Weights of a small segmentation model: adamw at rate 0.00054.
Rows from block 7 of the encoder, named by matrix and row number. Rows with one number belong to one attention dimension. Each number is 500 + 25 x the weight over the matrix's rms, rounded and kept within 0 to 999. All counts start at 0. Numbers have three digits each.
# q: attention query, key and value (stacked) (encoder.blocks.7.attn.qkv.weight, 1152x384, the q third), inputs 0-63
# k: attention query, key and value (stacked) (encoder.blocks.7.attn.qkv.weight, 1152x384, the k third), inputs 0-63
q.55:497508505512474501485457519480491491547514477495527496501458467450556478478492478470487494509536507483501502435473469524507466489463517541512475432505461518463454486474483499547542452529529476
k.55:445492476507448499512466502549522480470469478553497506509522486496485502515526495464469440510507519495484456492493489489489500543476476482536469502505456449488486479465473503522561460512483530
q.56:527489510527493553505465516504479513524579520474542425454434423489532485485523508496525512532512461498507482457491485491508483478484500507501495477513487503505483510501496494523473479486511463
k.56:442499505508490447469531508535491527469467486544467508499509539449518440534503508487466442546523525439494489446522470507490490527484518452527497492503478461500495482497465453482523502511484545
q.57:501510509508501481487511454518490527484480471523494529527532534538481525500489492512547511477469463507485495582508542506480559522510506470495530519528526461501495482555527500469495501493463539
k.57:547520492465528546513497517468496479521507510498484491449472469558466530471489508505530524499475462553514526494464504515496519470501534498500545504501522547508519512530530547498428502438526485
q.58:499496483506508489493440533507503487499540473479510480476411481458523509454510482443486510511497511508508488432483449491479420495488512507521473468493473555482479482450485491539487490512539429
k.58:473484517529469483492460493532509506462502518527474550506530507473480493539510476461479450517501521498499481494531474496474500552509451485537458543487478436461510475482474460503554456537462541
q.59:531488519506474476472504484488517489518473468482463511497486465546530503540485538512543517497516482480513459543479489481504547499514493464515520484507519487494499490523563487479471503471495494
k.59:472502512489522482493488518518504493486531519513491484474501500551479514508474495502541480484518489514511468515487514493519532500509477497528516500492532490519502486498532510493481500490495521
q.60:496522498482523514518479498485472503502501505480490470508500509468530475455507509485490503526507531512503495472482447511502442526486499544501479455480455527462466460451461479527543461545502480
k.60:506489526509472489507474462543518441425493510497492553538513517483514507513553485471499457488526508488526492514500505470507525529441472518554487515502465449488477468498466478487543465556486535
q.61:463531475498486517504502545508489488502462474488535480478473502513559488480489545455490467499535479484491531463495482497506480535511471533487497448503474513487480525464485520568515441527541465
k.61:479470516482486488487522469526517465475475454564458540532572526501471506492518536470471440485511530472480485523534490509510457508487492515541492478520514462489493455482477491518527478548481520
q.62:479482476475486488503567462504534506473486495519468556515535536523473490513483510547528540470466484523512497568527518483521564511489528486466547525484510440504494516499558488457458537514488545
k.62:539507498516508510513523498439473529530484491470531449476492517499529509487481503501532557479504461534512493527491530480521498473533520542460525470528494561497530558504556519504443514493519462
q.63:482469485529550487482545491530510467486457479475487507497508505497458531492502531492502505483506433441502497528467513507484499529524473470474522538489529489523502492528511495511447475484470515
k.63:486520512480508482494457473490516518461557520463514463478488442547456545506497500529534490479481464496521489499476490463520540450545526515469525503448512535499531474526546507533509513463516459
q.64:530493479546496500490477491501502512486511476468516475528483476494494470521483516494499518535529500479473510500525498515466490509508503475478513497514513493526485523486501517498473525478472473
k.64:513502494525457529499504495504524539476557496507526493474499446505491530505519476512527510484506453470527491526513475455486507509517484465509472500434518531490490508497513490495525502472499499
q.65:483526545505500523480516512497504500478515524491459522489507482516549497481510517471527527504537484512480458516452481479500521549500496495484506460512461519490496485504522531472535487476525557
k.65:476489512491515477473533489484521499504459474539461516540563541486478522515497547489495496485485505453463513500452539520484503511474507512490514471511484484520479475481510534457543481550492527
q.66:508539510488492462486451524495470464513466507504524501469480500451551454451498510464458492528555529513483530428500492469500428499460504546525478446496506554469452451460469465529523458519536440
k.66:474473523483457481504470516565487466420511499516456545542530487487507525522513499469484425492511521464496476514526493461490523513452437496528454519466491450457491428457485479503595501513455517
q.67:517459518503494507534445457519490486497511478521501449493471513500488520512507515518509484542542501497530477502474476514476490480505487483503476490536513485517470528525500532475492526513462483
k.67:488528496519469500482509531489527550480525507488535482484481476511504501480474481512539487493490516504513513480508493505524509490521521458504501499470511486526493511516514467525474496485496499
q.68:521466471500544454527499494491496488482488518488493555519558543501460532521510499508464535491487543480495500554519525512502462535474504474520489536483503474497496476502506486476493536502442510
k.68:526508511483506568493466489493491535502545530463515488445473491488512560474487451539521545483451469517483486527509524473505533464524495532471519503480530528517525507536518508536493510476491443
q.69:521528513525489510481496537493508471499506510519495505466401414546511497479475532492574484532538428522490518457468464460503543476484497506547474443501490520508502558512535535500470499483523486
k.69:493485526524501481489482505518530477461480491512453495516507496531470475503529508453521430511514476488495523480473503517470516533503464429507477534478484515504492471515475495507549478495487518
q.70:513487468528494502484474482472508470481470510487505554530559513510470508482514507508510484516519514476524486498512512510516493477501465527488508527519512499491475473521487472483524511508502506
k.70:524512496491501505476480529514507526495518533457525503476458501509489529509512487489534546458448446525524504512513516492507494464483496525494511477475486506503546514517530481530490504447502443
q.71:490497491477504512485480521522477489547449523506542494498496508499544495479509537488505487520491531537475500454505452473505518527483493534467493461502513523481470507497483494519552459539511473
k.71:473470522461530448521495490517510437466490458521473550548549503488510532507502503480486472504494509488488505492517502516501520533441490534519483503505513476490488471483507478506546483526500547
q.72:480480507513508491516542481478494490482447476498459547499582549508505493538510508496498538477464522476497506550515547499514532549505519481486514555495503466484487444479482480468480538495461536
k.72:519506519474521553510479529472488519527513521458552479511500499523530513468498503551525543496474508532492502529519532476497507470522499532499515455539506554493494518518552523509464532492513503
q.73:472500479533543480494495531491461477505532514509485535480528478483476505506488451496495499517469507506495515539496477527479468483480504502526490534506498509477520510537479511512509519533499468
k.73:515482489497509505502466470468528465497503491482493488507474475468499513509525491504491505475524504491494503490510506527485504484540483490474511504518471519494529481499513470513480484495470465
q.74:482508533481505503489529542499499493481509527500489495488475498475494502496495497498514516459492479507505501494488465496537538511501493525493463466486479515503486528498509495521540441522527478
k.74:485485508458511464515469480534522452471488446533444492540523537477495457536508492464475443531510526486486511461472509522475464545488500491510480476498462503527480465493480511475546498516471507
q.75:448504505487501501543471513529488500482482502488514515475544569474487477487519514481458498471526550515485532476488532479520469491490462528451509497467511501456477468473475464506541491515532479
k.75:522500525479510492486527475508492483542484522503485548512571513451535493476496510512482525501480546531481490544498516510522510500477519557503472472553486498483501520465507466491498492558517529
q.76:494481454466484470499467498509475514519398495483483532534550567501509514501512537456479490519511555487495533511501484487476484510483470520475455486516506486494472492467469490517547495540496468
k.76:506508484479477496517443514506541454468535541510519510513521450480486518531554478482472455481499524526492500568532503478492551502478467515515488496482511477482501457468509494523563491558472485
q.77:503500518490481476509540517496501490509475533510483543494465446491510459484483484479493527504483490529458497495505521495489487527537513495478494483495510512489508489488473502498468524494488520
k.77:546449462514481481526513510478486477546493487507518487509516496530480514502512511533536515511501542481467469548483491473494540520529470470468488503523480501456469494497520508502501474531495493
q.78:493529526483487522460517509496472551477532530516502448501451445471535508454471488458486495486487517524504540463491480508499474465463542519491484491480514499486516485493502452506541502505513429
k.78:508500479518450496528514485514477470516472469503494518472507486483480485532521488492495487550533501460523484530519486532485508551506445454514466536497467532467446473509458503520471494504487517
q.79:510465514479511482478528480523504487523487480511488512500548515515511485518498506533483469498500478455500505532498492511460512500517528487521498491496524478486522497514541539468486527480446538
k.79:538526490498512516513516527521502505513513524474507494463439475534499504474488494503522496487510424509510494486468514492481519496529525492504521514480498525515511526494556505515496531450519447
q.80:469516488484511471497476531520494476515466499502497524487504520491524508489520502474496451492545502513544533446512473509485500517471480537537478489507459532486475503516507516520520471507520495
k.80:486491528475513487504465487539533442467521480518461541544503499495468507480522477486489453468514520471474510481504505481513497520491533513517500532472505505493456477484467483513532482522466530
q.81:492517514476467473518524512492507487539444473518455522465508502497548523465471532488529502522567490498500507523490499518513515534500496537490502456510475505498448480473520485525504458505532525
k.81:490470528486543474504507488459511453483434494553511523527560527532499532483475514506500459551535527499497519524511503505515480526491513500534483504496538496544484477480519505489504482523494538
q.82:516458480542557478489496501503508473478483505464508483502540567503468520530536505515534455493504497497488486526479531497510492548467485488543531528522487479536481467565494529477477487501504479
k.82:505507515481549495478449500474523467413506481461491513518455445516485535501531493498540495498497495515543513461508490498520536529506513499490514489436511469540531472517483511533514531495454502
q.83:501531528481482453512490498490469486539475461508492464512453495478536514473472502471499455538543485504492534451459459471477464472465495523514448486520497523493483477478470529552505486489517419
k.83:478495477479467496519469487549545480447523498523474519485491477481464486500519477492507438465493503499537465528526496487495501535466459495505494518472499455515481479479463486507564491501458530
q.84:477483498460521496469525489507532494492491507527447526529543542555477536516465515524527510499472485507485494569469540497500569519512494455503534554520510451529521492511535501423478561504453543
k.84:521503487507527503516530510454492495540467490483497444463498507523481498490475502515504562506463465503480549519472512532488511470535521525493522479508533554549521524512524520486418505478507498
q.85:536491523517508510514489487513509501461506496521479509503516506505486510553512489537494527489460511506507481529525524498520489475492519489518499544512515479494544471500519506475475560496464482
k.85:514494512518490518526532494500490528518490505485512461463481503488507512516485476523503547527496461502486516485503509494519508486531482490476500487484480527489502509506488493478454502462526489
q.86:494488503469519497508532461536500503487455497496507529521518520520497487499466492495494490482480450486515506561465517491459524480480517456495522509494522510501534496521543507482492532491480528
k.86:535497509468528548512459498452501492500505528467499485459462477567508528498495496532529507471527444512500537539468506501530519450543519518509528507498518565524507514506558514496439499462507482
q.87:488454496444482525534463478503481514512470501486505479519530561476485465521521492509470497520489551519511509494495505522522454493517493500475497493474485514483471460473478508492523489504483524
k.87:490507487510499534481555497502489522562490538527502551481511504448544535466489506526475543500496500489501493528521508469494483492501499546493475491542499473454465546478527509507455513554542488
q.88:479503480490511468486521514488490519476523508542516536522500540467515511487509488468464518501473542498500528511540506509491473468487525485500467509494515516493492488451495488504498539535499542
k.88:529489469497481526524494486507486497500476503458553472507504549446514509476510492500458491508476501501486511539477505478482512473505495521483487517521491508450490476511460483503476503489531491
q.89:542501529510479510508475526490523494514512482490528419531471429487474511517521469496524504501492441528525509479535505487486543447541507494498492483483485485536531512522490514489510515514499420
k.89:486486505540466477469529499501513498489508486526472503472473456483487485544480491494467464485524498468524502438502481529508500506498492474494495510467504514489492524523497506472497511475450522
q.90:508476500519549466498568491512520517518455494527498556481538504544509510462481554500527526483499492483482478534507525484469500501529482455469536525490548488492525487507520481488481468479498548
k.90:532519473481529522492465516459508506503515551473545486452477446510492542496503504531521497509510480506490477539446490469534524480519474481456449508445518531485530487513524540511535518473514468
q.91:465519481500492514481481542498475478506499528489528489490520515476538497498504504460483505487506534521511512443507457459498492494502463537485464489490479512493467461457482495509551439556558474
k.91:485474528483509477521494488522480459469451456546479517517563496490513486541521489481436480523501553474498492524520527481481474548463525502508462476491472468506463452483494532484556480546496533
q.92:487482438472495476525491455522459525508432484492491496520580563484499485543519485516448522510486587493495538514500509503527434522521495538457490527472480496509451439452477481518548481552484480
k.92:501504511483497545499489495483463483510500505462509545482544471448514504495531490545478514521502509546520512563499516448528503500519496570511459479556503476452488510497481468533510485565521514
q.93:541504490525487488516481491490483491494500505525501461507479462474449466558476486525492504491452474469493517510526523545492516488517530469475537525485483499508510464491487502474434523455470514
k.93:520516468515484505485537484492473544504519523479517482481479509505503482520499510515529504518491499482523479455511496502515525499548499457494496482529484502471539529500539472475489540473488493
q.94:508469480511518487518500486523528499500496495503501506543541554518450521504492461534477491500482547498513490536491536483490474509488482447506500512478517461523502485544528508474510513517478534
k.94:507513482526496550500470520487483531492530539437539490468441466512489513472464509513535515490475462525509488496517489494502499469549525527482507505501486503514543526509503483520472486466519421
q.95:470506528491472488493453531517488482516511504469487501519476533525540502490504495505531490517512471522502507518474480462487532472483497491523470507522481500521498511528509547508531446513531499
k.95:489505513489535457514510519515543492487493465510450519551519499517475482476521486465537514469529511518486527504514539506499450515461547510512530475522517467516472483485520488512518511499489532
q.96:518481527505526516537476449513513510493464470510483503532500506498475467493512488476525453541460499467496539491488466544495500505466515490548471488485515496488534481501453483496535485515508476
k.96:520527509466441508446500512514502555523456475501492479487502491487477492533532503476518490526477536480525456471510479495505506476519479439509516476488536496496514506495578483464513509469498492
q.97:507490479504488499520494502539481500500559533560480509571532522485497493496479464518430495491479464477542488470489472491501543472508520539485524479546424516485484499530498514544538562535485517
k.97:467506513503526520526434498504541491468497494493507512519502504520454548557538504492451459521482520505494487449483468474478493501529499519499462477518474495545494506502477529481518563479491512
q.98:522480473501502505490485519542496501461529549546528473558504525495506506493530496544419492482468533485522474484520517515472525467508520526493486510505478485513508522559486509550525576517476470
k.98:495513479507525495513432513477533484443505520499497542482504464492482519479543472515440483513497475466507537478501465510494480518479517502481468528504491513544480466493492503464525532523508532
q.99:487518522504528500521538512467513507510445486520487525486523514528458495511502493475559482517487518486486517488476487502501487539462485487504517492515516502470474477469508492498483473478511474
k.99:519526491462483491480571530486524517547523499491484463494540520496468482491505539517521521476459547519494487506481519493507521489513507471528523492530508504493519492527552518487526507479505491
q.100:470514508489486499500512464515513526512529507493493522470489492473485468521494491509537494512463527506476466524506556490477467491554495454484510512439518499495474515490535457478461543470507510
k.100:503492502525521482527506478513474489499509493511482528508500518492536519468504492538535526472538462484494510556491524515485508538462492530522505523511495467513512469473473484534487446548494515
q.101:466491482525466483473502506554483484486557513555477480550475533461511457492484482484457499499464529525494487474512532528491517458475501515509503498486447516484514492506489554531481528531505479
k.101:470514486489475480524431465506519498489491533490503526474442472514481529477514488499466483518533479490501519461489502518503510514534509494478476468492496512559484496522463529512486539537477490